Rows from block 5 of a small image classifier, named by matrix and row number. Rows with one number belong to one channel. Each number is 128 + 24 x the weight over its row's rms, rounded and kept within 0 to 255. All counts start at 0. Numbers have three digits each.
After each channel's rows are labels from the 100 images, of 14976, where the channel reaches its highest value: "lies over" is the class under the peak. Only what is clearly more common there than usual is listed. The data: single toy objects rendered from many sides on busy backdrops. In brackets: how many of the 100.
# convs0: first 3x3 conv (model.blocks.5.convs.0.weight, 160x160x3x3, each kernel summed), inputs 0-159
# convs1: second 3x3 conv (model.blocks.5.convs.1.weight, 160x160x3x3, transposed, each kernel summed), outputs 0-159

convs0.119:143119144057157151103130155118098156136125117153097142154140149150136119144099126139115180111160151100157134159123140157154082121117158151147137128125125126110127135118144104127133163111139127159140123162141110096123125144047074125141121161104131153083108128134130123111134089133137116073110128120128135078084162118144130115137106157102174080113120131125083126150096116113101104143108093113125123135175129152155140143121120103159103119137133144100098137130139118156177178164104137
convs1.119:113104122088099108138133090148118146102136135188147179153147139114114148138098120101111101144120107112137095201125120107150111158093108109160117141127137153161133120119117140161125141097105113162124140136096125123127112083082119115134129150062157129093127141126138136132147139085141103073091119141122150091123180105145115155186134143109151119102118113094129102134126146091116092095110146120159132116149130111129107133131158115168132138124122106128156141171166103168146133179129129
lies over: part in the main colour (78)

convs0.48:145120115125139135142109143117120152119134153054143132135115118096099173111117131118126100147100114116115135107109124184126140092132141156146144117044126105110125120134098115125136144137145146110154124105141125119128092122049124111133124100131101136187134151112166129137147019132153133174116103118142175142099131097140143131116114154138171113142135169149101134110061141112139129127111124111144107139109134131114137122115135155106099146138131095138138135138128116126116079131127102
convs1.48:141113134136125116161113108128145109130139109061115138109136129112108145106115130099124150162111121133108096112150104162130132125105122149119151131066115144153119109157112141148103115134101117106121127117106098151139114116126126118114149137135121107153101131113148111111209076090129136194097081134140130113098145091112096116115134185142152120119098161110116111117117156129155117135123162152170096198126102161090124123111210143131110121131132120119139150140110146129124085166130097
lies over: part in the main colour (68)

convs0.124:126091126165101128127156101171153136116146139123149105193163131156157165094130110159110092131120135131121108126122106147106144173111110127114103119157138156103129143100169136150151079107082151179096129133122133183147120150145137128078160125134113133154086121125159143135115163102129138117172112123144089123198104119157113117106117111115148110095130123107122101116172157126125117121117138152173123146126099139142106117150153127120133108085082113105102115134084168103136108145122116
convs1.124:093136133124145119091095099124122132114113111096110148098128160094113080112173133124125160095140132106101104119105136075114122088118129166151087142116147141159129083123111126090108090108101121108093116086126148153144097151095111154157120091118128110099128103118121162099083060116123096119113146110081108110111129120089102107126123103157067134147135124091156108120118164103118157104152113137137107099103113109133109135116109119092108112094145141130121119122119125153092088113088118
lies over: part in the second colour (58)

convs0.120:148145129111154129126131165131131110152144134151130105172101148119116040135144169141137126137120162118136162102155137113152075104122108116152108119100139107114132104151152112135123182157120099114130141124135163134096113182083165133165118145142117108150144129097076152112152121132144142111128167149084160119125127124152150146142129117142065115145131137139109151139113118138103107110126111119113156155099132116104140142092146076070108133146170154159104146106159094117144106112086111
convs1.120:136093157122113128110118104157155110102113107091132144149136103113090142114141157159132148147146113140108103111109134125120125143109116111103142114156104131138127103140130142151136100158096161126127112138149197120140099094176110115133075124170125127147149116121105159109153165119104132122091152121189129186131142132134158126166146139144158130128137079102196144204135125175137142107135145151137096145127103059111110122140169089137150126106109143116144156124114135127112133123097123
lies over: brown part (35)

convs0.123:113089138164122098113148099142126117131152144093138123161103169148167119129173134131052142125122138141141142170103136107135143173121125169126107163126109167121133086152151094107118069094134097151104129124126134150117140193136144140161106136161168113153169114113110120152101132094128131152111104175124159143128143136075118107140158108127110134163113129111129138122128166117118144132117129161082135134124157102146123098143168161114133119101145094139153145122117143108086123090084128
convs1.123:102143111114178115132103141145154100094135116096115114157120091114138087099107094087133099144089124145113106114115110116111124065113158138156139120131173139144157119099106127103124165125113091103130157102157115119144114164066100084130119117110107134076145128108167129126065083145136116088141117101121120132129122136112117093147133145110081114085115116115123142129115168124149100121126098161103117129126141121126123131086085069094140158116099125141120142152147134115134088109097118
lies over: brown part (71)

convs0.94:134104115097147142127167108138147119162117165139125092110115124167050138123062142118069138096122130115101150128120126092124131138153130132133128106129128110114123105135111123137111097114132128142163133130150112145126121174121107128120108106124123146129150073152134141111111133112114111117130090138163144134109136137077116148160144131132122143101106101138117105124137161110125101074187098138091129158142177145136119140152119135046124107140120102097147154140185127145075123117073126
convs1.94:106123164106180137139134122152137154123114152093101150166093140089176102107138168112103132115118166118119110120160152102114126095105121143136084170116145129150100073140149113086139115095099104162122163138210125169147168140095113131127115096085134172107157122145081137119113105138131141115117154135143115107143110149098116115101148120101087097127117156094133103112139162107146108131143129151107120156127122110133137144129082131093149154101127079129101139124141090134128119132115137
lies over: brown part (73)

convs0.111:138150151084128124090161086118116125114110128163138105109091123129152113151128139179122143112131123088108116090110124123122095103117127107104133090122117143112116148128130117105126125167173151080073102175149116123112147184078129108121123126129158155122111104088120128134132114119134121112101136143129162106070106108120121162094141128139126121096106128137151131143117174168138201160093124105141104096150123089111128109144097128111138136124092169125099165101157138110182117147130129
convs1.111:145116146108149107151134122149114129081109162101143134138113135127147104136185110168132156157129197143080108123131154159116138110151122121145065150108126161118116123153157120131128132107103124147110113109107139174158109127138145137141086152151112196122142129141049137134104125131092174134088131177130114108181132124123117123119165112130117094137119098157139136158108171116154094135143126097137130112124123157134085146128108137115125115149098131081098148106144139137095137097116110
lies over: dark part (57)

convs0.112:135099152125146105110145080151079127110132147105114138086143146087155134158163146148122157132110123134135107112130153116127145074195119154137111150138079161131123132133142147149097059114082133125104124162107138130128113120109107131145070134113152143139146133139140066088111175147128149122133082107130182100114173122091107110145136139105150110148129130151155138136120149111125147076158114124135134101140142148133147126137154128121115131149142141130146164156122072135077162132134116
convs1.112:138135114095081164132154120171106135163160141101138172148139167128140096126129126174144097147104128103131114139080100116134136087139135169185079149128179162150128143165093144120114109105124117105103096127171119149099132143107132134092112099145102119109124120111152107105107076102134136108097134162130117124160121122176132119138172135131098111123110121137125181130128163123115081153133115151115120143119170118099129099150155113097119149158105120170126112157166105156126103152131132
lies over: part in the second colour (48)

convs0.131:151097125120124090128164094116126126085080136105130142122079145115089141118185154110041157125145122123160120133124142127138134096149122160134113139149116120129135119145168116105128101079105160134140131163131116125102116182117142118137107144088125132107147137127099133109084142140159160121142099158106134127114120146108130129182157114101097103140121160136114124152138165139105116116144101118097110119144192114150125096122107118096129089102119128116108111123148064151097177108115113
convs1.131:117135124114164154138099128146138119136162182106085130127150091125156052149119110132114116136109162146115088106098159125147128116104117116160124116136155141129147122144119124096122086106113102122120119128163157111140174110078101152166109090130126149096086140105122089144063089151168124141111164096126121110182154131107103105111133156147083110139115092116144143147163111096131119140151169137123133145135140102158128145092138109117168128102095136106111163136115096119124112159128122
lies over: brown part (75)

convs0.127:085121163075147113101139135134141094178175125126123129197111142116158095131134152090130160171136143154186140166137100135144126087121164136157125164113143117090110123119110123119151118135160131159124163129150140105122165145101140152195148134106174077109112092121145141100146103161125113140131121143121139097111113157153157129101152144114085131104108121158135100118124150105086082121094115150118127116116144080139106128087124126129154138135109105125121097133143128115109138149103133
convs1.127:118120099148072101141109130119100153126088115131125114108112105119057145141074126125120154119107147148083126111139150112094158117140130125150155095132131142139154158134117111110077114134154145103125067106154148076114084152123091118083117143154092113116114137116119121177122120145121157129122119146148131137139156131129151123122141108136127120136100112133132157127137103175057149133122131112095128113179136080115134125093149119072093088143132130112104153103137094170105131127106098
lies over: brown part (69)

convs0.159:142118129108122128141146076151121101162124138144132118146181129175173106126138088168169138123139152091118123110088119169112100114142117121136113126148116086130106131092099106153121130143124106146088140134133126145124089144121120119114128129108127126155121122096125100120124109122161123139085129145108136202151134120083115144079154097173118157146153087167100127119136116124140114133066179091116113108112096200155112135115171129163101111112111144135124125147113110134097152135154110
convs1.159:092155110095141117086145113097128062088152122127100144131124135155122099117138110140105202170116099118118117112120128101144125111125140125114140109153129143104092149080079123081106134086105112139109114127133111108116177143082095151148108108105122097088116137132104148147162137119139093117092122157111119089125134146133143107088161099139068147146101142145149151119148114164131085142147111154146102134152152093089126113118166098129119109122153109108109141131096148143158105126129134
lies over: part in the second colour (47); white part (25)

convs0.21:109120112157109091109136148109110141127143122126076140077112113141127132146127129105147102151160114135142180088130145121113130093141120086082150124111133107125128146149070124121119140108143140086145149097111140128126120107090158152123106118176120133106155123083163117141173122144137134132153145150095052131171138170099167138128136114116174132131086112098127097116158140150135119083137126113113121128111148156127107126098136032095130141107126119127139121079134124118126140106115142
convs1.21:136124153133161139148116127166099106158116106119112127140099115112131158121145137127117141118105101107186117102097096148133107128130091117107143110146117135161134077177109148137154141152106138140112133106102167162144125159113147128130119061169130096095112101103193108130141143094087122134097130063155106149133115139125096141098143101118155104076136091114104110174133126116145136126141113146174114136087128125113143108101148110132167155151135115141120122128153139133117085137101190
lies over: part in the main colour (64)

convs0.61:138094171115111066130149089134134111106134126139168118138153171100134113125094109140113129129129160116096138116158102126156139102122131159140144125148183146098117131125158109116106168156120147139078122118158126128151152150119121150094125116129142133126109158093145142093110121124130111122131143156122134130122127151078153107080132111148110115082151153118128118131164163129116125141113144217134160134140126113108156169142159109128125140119076106127049100138104119164148096119080133
convs1.61:120108148111145101056115115125140114148117089144098161142122142124130143134094141143061129098135111130154104124105138140106138123156122104121077149128096153117145117149107128144135107121100128067090150123145129120115113122126119123198115105174121158119144147120073159115106133081091157121086120114131082107119141157097109117104154143159131105094139108147121137156123135111153114131139092100111108107108149102151124111141143108114121120112140100131116212113149096114115130070130135
lies over: dark part (25)

convs0.1:082137161149127103123142121111124114127119137000112140128152107150080120108093120140137162136117137131116137136132142129127132148124146112125119149141098129125118160096077175100169149086187148085140154140142119122124114122110080110126112120153097164104146149124172148126099152136143100137172160112168142129139119119131149149092149092117154129123143126148124137131106130152151139153125125105090108137101122114134104132122135174129147106165099155140148096143093131155115124110147149
convs1.1:130176147159138112176145124136091158137126112083143129115156138155154126176112169133151159117115119124135147164190145128128133170123137116114135118110129145121100136184090108114129155121125150110171135122138097119152152125108165131141108119161101099104102120096146162106087111129119135123141122128179141123122108136111088175142145132124119152103128162122146118128202132145127093107156074141158142119142087115114119125129149163124099161092127135129090143117122100092124064132148105
lies over: part in the main colour (82)

convs0.158:140080120129155112134107111118138142128136160137127132160104138103111107111170128108091172110132122125124136136132137111131120127130121124121130171097164117102126104114076148134130110146115088172211154097131128120100153128112101104139136098126110144138161126151118133116103086126158133111136093135151140083068140117107117131185167134116124123139128112108101133118134142121146147161165128130080098165152120103190135134120090135082120108118106145084158124100166058151134135106136136
convs1.158:113114166110136145156096110153138166149122081098127168113144133142120113136133110125146138101151135136103086112173128098152121134130166151171112129129167074160098115128138132143161127154158127121107117092153136120164157118128103106115160126101092142110096166095165155120091122125111153133144151148142122157153150119151162115096157164175152136117125127124191136101199106136119127146121127160150193155126133122168103124158129118093109173124135124121113130118113130119127128182140128
lies over: brown part (48)

convs0.70:120167130114121129117100149139175146148139129083123149154120136169133177156149148086116130113125140088165148124090123103180133150106124126120120122120148107156106154116164144130107161135159091147101142129127115163109158112110155153119142097145148109128165132095103135120052142109141115135117096112085136136136135150135100133090132099123141087143155150066120110104079138165156127105115112107138157126099140137142112123173119137147124118141136153145161097118191121105120088105173116
convs1.70:135140141129146090118107122099145138086151139113135133072174136120176128123114119121197080125124131150119126143152172168094157113099132100115158082128110081117132152134126090137192088099117141133129152121132119129175127130136120082135129133109070126165087101140131126141123100158156107105188080110111121156135073121105130135135107120128139118142119084147125132146145128175110127111142130091117162093142133133128092141123101135105111126105144120159100138149103125112113109120138115
lies over: part in the second colour (28)

convs0.105:130127105091101084125122135129135140134126145157121099091180156119096136164119119151168123113163126109129138142172140115125131132120144135151164097056103095108125126145136082115132165181120124140120154117131100108106146097131115123133115122173100135146121144124187152087111025139145117170134116149142131088135126158145111140086112171136161115115120093156108137134077126106115109141095107128134141117134116136100142143140126109162157125137112103124166132140112153116154120124147104
convs1.105:140108146120135145213099110140127162163119129164152150129127130132131193133090109142141119109125160117142164151162144144135153146127149135137121150094137118159122133108148077144149098188159136149110129157130168156122096146144140119132122148124133145131103113128169094144182096105153149121124157130108123143139132109142079108114099145122183138080115114149129131105070110116144124119128132144104087139167162137111128108145180169161125147158136120115106092106099126094135127149126127
lies over: part in the main colour (98)

convs0.88:085121114109151127089153106095112120123118142152115134120112114142080126108099150147095133121113108114086123094094090110100115133128121122128113112115140136124111153125120134113129119096105128149133117170131175139128149231105128154125137103167135161129136092135120128119108133122149116148110142124133145085096132098098097142150126133136115133131128119114123107126101183130127174078204090159133115166113142124177117109114088114082150120104148120132150161129155122126155104190128130
convs1.88:169125159116128123128150114176110127134106150075112111128117162144154068120170103115080177121110154110105117113127115094143138098142133165160105152097124116147120088131139100110102090106106093160109150109157133144148144161097096154162106082115108161109147126107099126118060113133146177099096121157157116090122101084115096106123115148122085116119134123136166099131149134138138115126171126124109116134119122092146111125143115130108106140088134122147100158137142109140089116127105114
lies over: brown part (60)

convs0.57:114104119143111069117148155135102107140100131103111127073137160156094063141122145125106170114124112107118119151137129143075162141093143109139123113151120112116132129129096134146139208079128117139145154133146119087112119107110112129143097129115134100134114155103126098122130140145156111145165108150120146128104129134100129188152151139114056101137151164154126145114156135131113128112102132100089106144162129137079133109138123090163116094151166130075117134140143109168133112147120138
convs1.57:108126138125144140151135117125123086114156132114179119122088108149167037172133119123155155144120150107068114101153133150162093125125126135121125113144148117157101141098127139105138148122143136138145153147141122116123149117141120121132165143144169092131109112108099133124156165172129160097144125155155122162149140115098151114159135116126090132172091152136137120143167169111102087134106129123156131094137167142108146134137115124193140173109127153128132095173149149104147135133182107
lies over: part in the main colour (68)

convs0.65:169103130109113108136099119094137099137142152147109115083117151167123133102104141105059142118120109154120117134117121165159130168148135109084110143113152142131128144107133146177092146132066192162118119117152140169095164158128096142117097123126109153150125080086144132127134139145128157161143134170104127162149127105138109141114167126126081145127136085103113106151105084124148112126109146139153123140145150102098125124103158081162121119119099106133144142105111173105127106120138159
convs1.65:065137112142128106068121100118111133100100129169090142104098139165098107113154135137111204139119137130102139122103112113105104098080135108123143138130135132160123148131132092078135123082138107113103113126109137098115159161095144163135143163129123119102130112117119144118169087138119079099114085151130097139097124120111159104151087118107124129165071154125112108123123147166148136127123133117149121103156133106140146140120125080090135169093149146136119132159092146155142152154114139
lies over: part in the second colour (48); part in the main colour (38)

convs0.39:142074098075129098124126130128112146131118157118151089115141117113101123117157118125060148145117084091125126101177137132110144173133098133164127128118146114147146131094132110127133099166116128116137139118132115121125130187150101128099105118164117124098100118119107153097075075115163164117122119146177101108108066131097099087159122128141112157151149097145155133141154142126153143157115116144117126127173137113109133111111110114181145099131121120119126115153119154142095173109163106
convs1.39:101123107117167133087120124146108109106108160148126124102124154140104088145200137131084174121103154110125120115078150106109116143141115090174102095131165172129119122137072112109098128081122147132095116121129130187127119142073117151124100137112099156124162121127145099117145141110135115145080128124153147104086120082147133119121152146111125119134093137131185115130160130127083140097120102146109161144104113132131095145124184172141125150113120124118128139087109103123108132122134116
lies over: part in the main colour (51)

convs0.87:111119075088131101145158111118112095114110184093116125107120135155153101137128143155120102139136140136155180098121172150117151114141115119143133129132140101129117136125153166109144074188101118110157125106120139131135142140135113150096146038166102163132113110080162165169127091100142152099119136144110096188155135134119115119146135079151093129142106087142157163126189138119147113114147124134134151140147122102112146128128132121138142152120115129114130143149118121128122146134162158
convs1.87:133136131151156119112123087096115108143087102152117075104113138165087143100146139153088166106101115102119103163086127126126129123094123116146156115117156120143141166105108114110119113097110119064141108132174094133051086135135137145123116127140117157112134111154140126108103143083110118115126129089124149123122106103136125148104192160081136118104100131111093099164101120080109167126106134135090133118148148159127076134147124141129136125116121085115128135097111104150139129116130091
lies over: part in the main colour (51)

convs0.145:161123135173103122137113105173113149131140143116152115095171125107143149157197103128060111113142147119142106146137170137135156149140140108112117127126106168092137104135130121158119100094135111165112134126138096087180115097106104127139120140154128103108110158149133128171071152136136112099139103117139155148154112137063128121084146148127147131144110142134121132124217114167124114139094129150122133106129131120096145128135164136131121131128130121116092132108095069128108130121105155
convs1.145:133122130098119125112097130152146124106129142110121116124101100145086129127191134103078145135098135148112113139131132079085131092115120160167127143136180160139085105131106125128139130087091147137118155110168079183126127185122094133133104130124142128100147122128144112127089114141129099110098110114114122121130128172114104115171151127096133115153120131106106114116148185148155127118093110151120140098092161096205136112097139111105122124132147080095118118138158119136118107158106105
lies over: part in the second colour (40)

convs0.52:113165111169129163162181131134126096149126101116136129139108128120107139111121141163084149116124125138121105125116137125149153166077137142106129117139098126115112130117109123094093160058200140170118156116119127141107115123119105142125104118090118125099159162145100110107081128109127094116147108148090092099094133157137158175168157125121088094112128142146077144129130151139153101140137102090100125104106112095115128128128113124107144099144086083104108093162138143115116118107098118
convs1.52:153149143135121126082122122114095114124127129102159088112158130116184136146087125142124112155105165116099146055125194132123106109124155138120101121132071152104117160124145145121119136144107147118140124131086123118138125116118156151162144076139149112153124175147114119101083161148143134132100083126162127106128129128116132157113147146125108079109143142147172129125135137133144071150115070112172183109137110134117182137087104127145111138129103133125130127139148136123121097146161101
lies over: part in the main colour (40)

convs0.72:096131102061139110131147105103153165104107134132166091132127116143128113134108131116142112129125100106123161153124146110120178122174140130145154098098152133099152103114102114126113166123122124145161126183141118097113114128081082146110120110117107118097071156132100097118088115131157101115129123135117179180126092153095128129134112124142112105118115145112137147122141112147133128170098110138073113148166170116121155156133100132185125139132106151141142140100132098156123121121201117
convs1.72:123126143108133123150101105141147127120092101164153163126103116133150085159159119112130088124091120130142116136114098103160145173126147120137131114053113142085081107150144094147180110129091095146117138152119170136082126096082097109148139126170142107108128098111139119116146108104124126125086069158131157071135130117171137135128128081105155118116113116114124126103127122113131103135135127121107110085146123127162166108139079124165184129152113114102124125151138138140134152113143121
lies over: part in the main colour (71)

convs0.46:123095101139123143113129119124126118144105156107151118099137099146124081127103098099133148123130105161133171144115103085159133117143122120152116127105134090115157155160103126118159185170167100124114137109138051108130113113139105146110119137140142147118171162155112144071048146134140113102127150131120159097116147126122138141162151063105137107149130113120110156151087163121138131169127119126086168143152143112113097168121127114102180130129127111114101125141124138141117102108160116
convs1.46:134108158152117124127124123131137134109145123096138132089159121145114118142102183142159129092152149095132162159159129103118133147125066167131119132156081119087111155141114164178169102129120133126100145120138139110153107122155121116125176151098098128118090150130127125089051143086056137123109149131145107112083092133142120150110142106183153162082144123130133138099164105111093128159147103137134135139139125139128119117102109144073113129123096131117119124102132130117114104133158125
lies over: part in the main colour (56)

convs0.148:105134125094129173092110111116150132111145133093120132144116099142115146161159178128125119085156104122150131116115110127146111116084142148153116150121113128092104115133110172104106135128090157124137161179101109167123157118108110145136144061162119122138162170104122124158124171135105112139123125130124149155167114157129121138076140116114160126134143185111139129126146089148151134094129119129154186152171129136156110106138132158058144135121125117140100130149145070129106147096145157
convs1.148:136118132111164128118097139151128113141131159135147124116095162114157136104184135125103131097114129177103089134109150123102159123112124120129139135124140117149151125129148140135144103132100136116148127089161135149147145144115100169157091138106133078107141089161083126119059078099155133125144138120094112116123134156109098108144134105118095097094140099130027110112116186112135144118161102098089114113106139132127153121074120121130136135164171098122133145107118112142120121110149106
lies over: part in the second colour (46); dark part (25)

convs0.38:139146144150120165109137126106169086160171118124111114196175113119152104135159081133177103112128146135102134084149116105138088118140152129118126134105116135145141136130112184132147122097133119103174139099131088125137108139048125099169117127118161145107112124167113156136152110150116141136145139147141106101088118127142116135129124132162078112105111105161124125127123125148108150088158153106115145170131084132106114114111105146119121108125125137158138133129184093118124135084080139
convs1.38:120155135119127100131126133109150160121132127143133127104125149152144177120105144091127126173162133134172179140144144161107139109119130149151134109158138079112091147082131088132174078140198111142092145139121135156107141107177157088123105129092101121146159131138166155127120137157169144137132146120127140165096123128128098142137098116128148114142168156146136121138128098169148125101138111082126119112114097159099127143134074141120136123134147143149110100126110129119140113135179201
lies over: part in the main colour (51)

convs0.82:121126121150187154128125111126124141155160129049150117151114119128170123090126120130135154135089161102137115133123134130126111105128152109092126149108152071094154193123131131168119151134127152115109133142139120161095137145096115150087119113090172159138118129117145166137103151140138096136132116124113120145125144156104097127138128098132092148125114168170096172127139098127135138174107126094107158113131149149127161150144134134111163142168098144131073117141133170105110104076167120
convs1.82:119155112156119083168159111094118158075137132145093118098183133073120084159094101083155139097151095123110141140139089104131135125135111114120151132121092127118143089115131109103111155153170123155134162107133149078119147162100133130125125124143101117125099143123111095149141129153152195140195111126156161137116090122150119145151100135120134158162116102125112143125124154129129119112107127119117127094128120123136103131099143110130123133098205139125131140155097091117106129157119105
lies over: part in the second colour (41)

convs0.56:127121131142135102121154117089150092136147112149129132128134150096120121123163081158095163140140140119140111159086134152105128119109118119111110162149124121141101135141156139105113089101106156159135150139143119142105141129037102118132112147115133120161120061148128136111136145109153138141102134148106107064131166064175130131087129125101129117180105075108113122160106139141122118074117131127130118168153109130188128113142138102165114118082147142111111108124153147130121143121141108
convs1.56:110113096100127118131113117120157158083142151124137175087132145186086069132120134119113174101122134121105124104133159146116157122117144125111146165141164098166156117119122156102105132093123150166141116113099122160156126132128143120104122170125141135123117121101113124122180069116153134106124151172116107093102115144120162171166117133152094124135146073120215146129133139129136117098106158121118106127119178136173132142116134090105132110105142160123122132139139115161125119122105133
lies over: brown part (38)

convs0.118:146121152114118111152139130138095154141122127160130091113139131116118145120197154126096161125165101162156127107141159141122129075094138121137158121132137111123125110161166102152109108132153147152079088154114131094111108194115084121153123129121148146132105191164113102146096156139147120140171065136084141148143108132133157140184096140106128137123151155131102126149110132108102115172111092117179137142141152132122147134111115177105105114129128120150106097099112131105108125126144114
convs1.118:105128172107134132102094149143121125135104165085102135129120177094131071105183110101083112105120180118094072139153169116134131113115121118138105124148157118107148107131083118112123097148088111130137125110141116093131121119124139154145092106101123129125123081120089153147123101081124131146115132101135161122143135109111119108096122186127107140151091116125142110129118193096100152116155129105072132134118105121174126122135133119146131140157147090130132128107149082115088156114112123
lies over: brown part (64)

convs0.108:112109134143144100141115162133122132122105117083082123141142137111096108129107142106102132146097130129132131147148125118139136138142144142116109146125112124138125102128049083127128129110127103160112166077121127128108129136167130163112134113142055111131200143108129158111148124104117084133138108137125144132127123148107121100221138114118128104167111084100122100112098151095141125122161127153104115153131205162147108155105088163129100136115147106123113140118107122139093136156111136
convs1.108:137150135109121138141087110155092096127137110103132094118107145089153092118120167133111099124131104127103106111127092136122121149098145158166110130147105152134166123142127156105095110118126132153132139085122133153125102143102095150119124100134139175105116140122115148106070077092118165116119142085146117113083151153111114137111116163112118116092123099130119117083140151111128126117182092164143128143108108105081127105126139112092170113087146113121118150108095069142108077120185125
lies over: brown part (68)

convs0.43:131135105120123100136154059119137105093116131083119127109174129177139171128104143099175166165118125115115123163137125129128144117133136134128097145162120143127124166141083158169152060117091110087101138111127111130138123094131112140089103140152077169150130112151145188100119125151113159140108158097104123136150119130108129071130171156124101166121105110136125153125125162135166145134190149158109119116128145098127123135136149105111146129140093155106127125133104131139133125150128103
convs1.43:094151138137103137091169169126110136148142179133087137172131138102158091122089120203138130134100117111100133168110121109123104134156122133136123147084137170148140118133117139095120115117153162111143131107133122152099159154130124172151103080150125126116127129118121094139125130137136158098160151131109090126130107151163181157145157062134119133174134104143132113137155100187129148131119110126080134104105125117120157151116131153146104101150123132116110127119109075148156147161164126
lies over: white part (35)

convs0.142:127100129155147129152082133096095139147131126149146134114193112104165115148195160104143137094166132104121138143137137139104121127123112111151116143135159182118105125140112117153118081142136097177088123124110177157147111145142080101125146153126102134148136122151111125111109145125145077146130124152107132138128101098128143132129117119129127118150128105105101140125145175094124138103130148146121180149128120192126164131099130177079108130044122118127110123133109095126115126143087118
convs1.142:145111171111160130101128114138121113138156135087097158146118170084121086118192107135107138122116157126126102151145144091121141090134142156162160155124129153130146126098087148106115118128107121097123146132150073174150111125127105179150087111097136113079161113125108115107096089104098143128109106091103128129081135131104137109153170119133075167138142112137146103097155145115155103129121124147095142125106118096140125110141135129112135092162106085142161117139142089138090104120106137
lies over: brown part (59)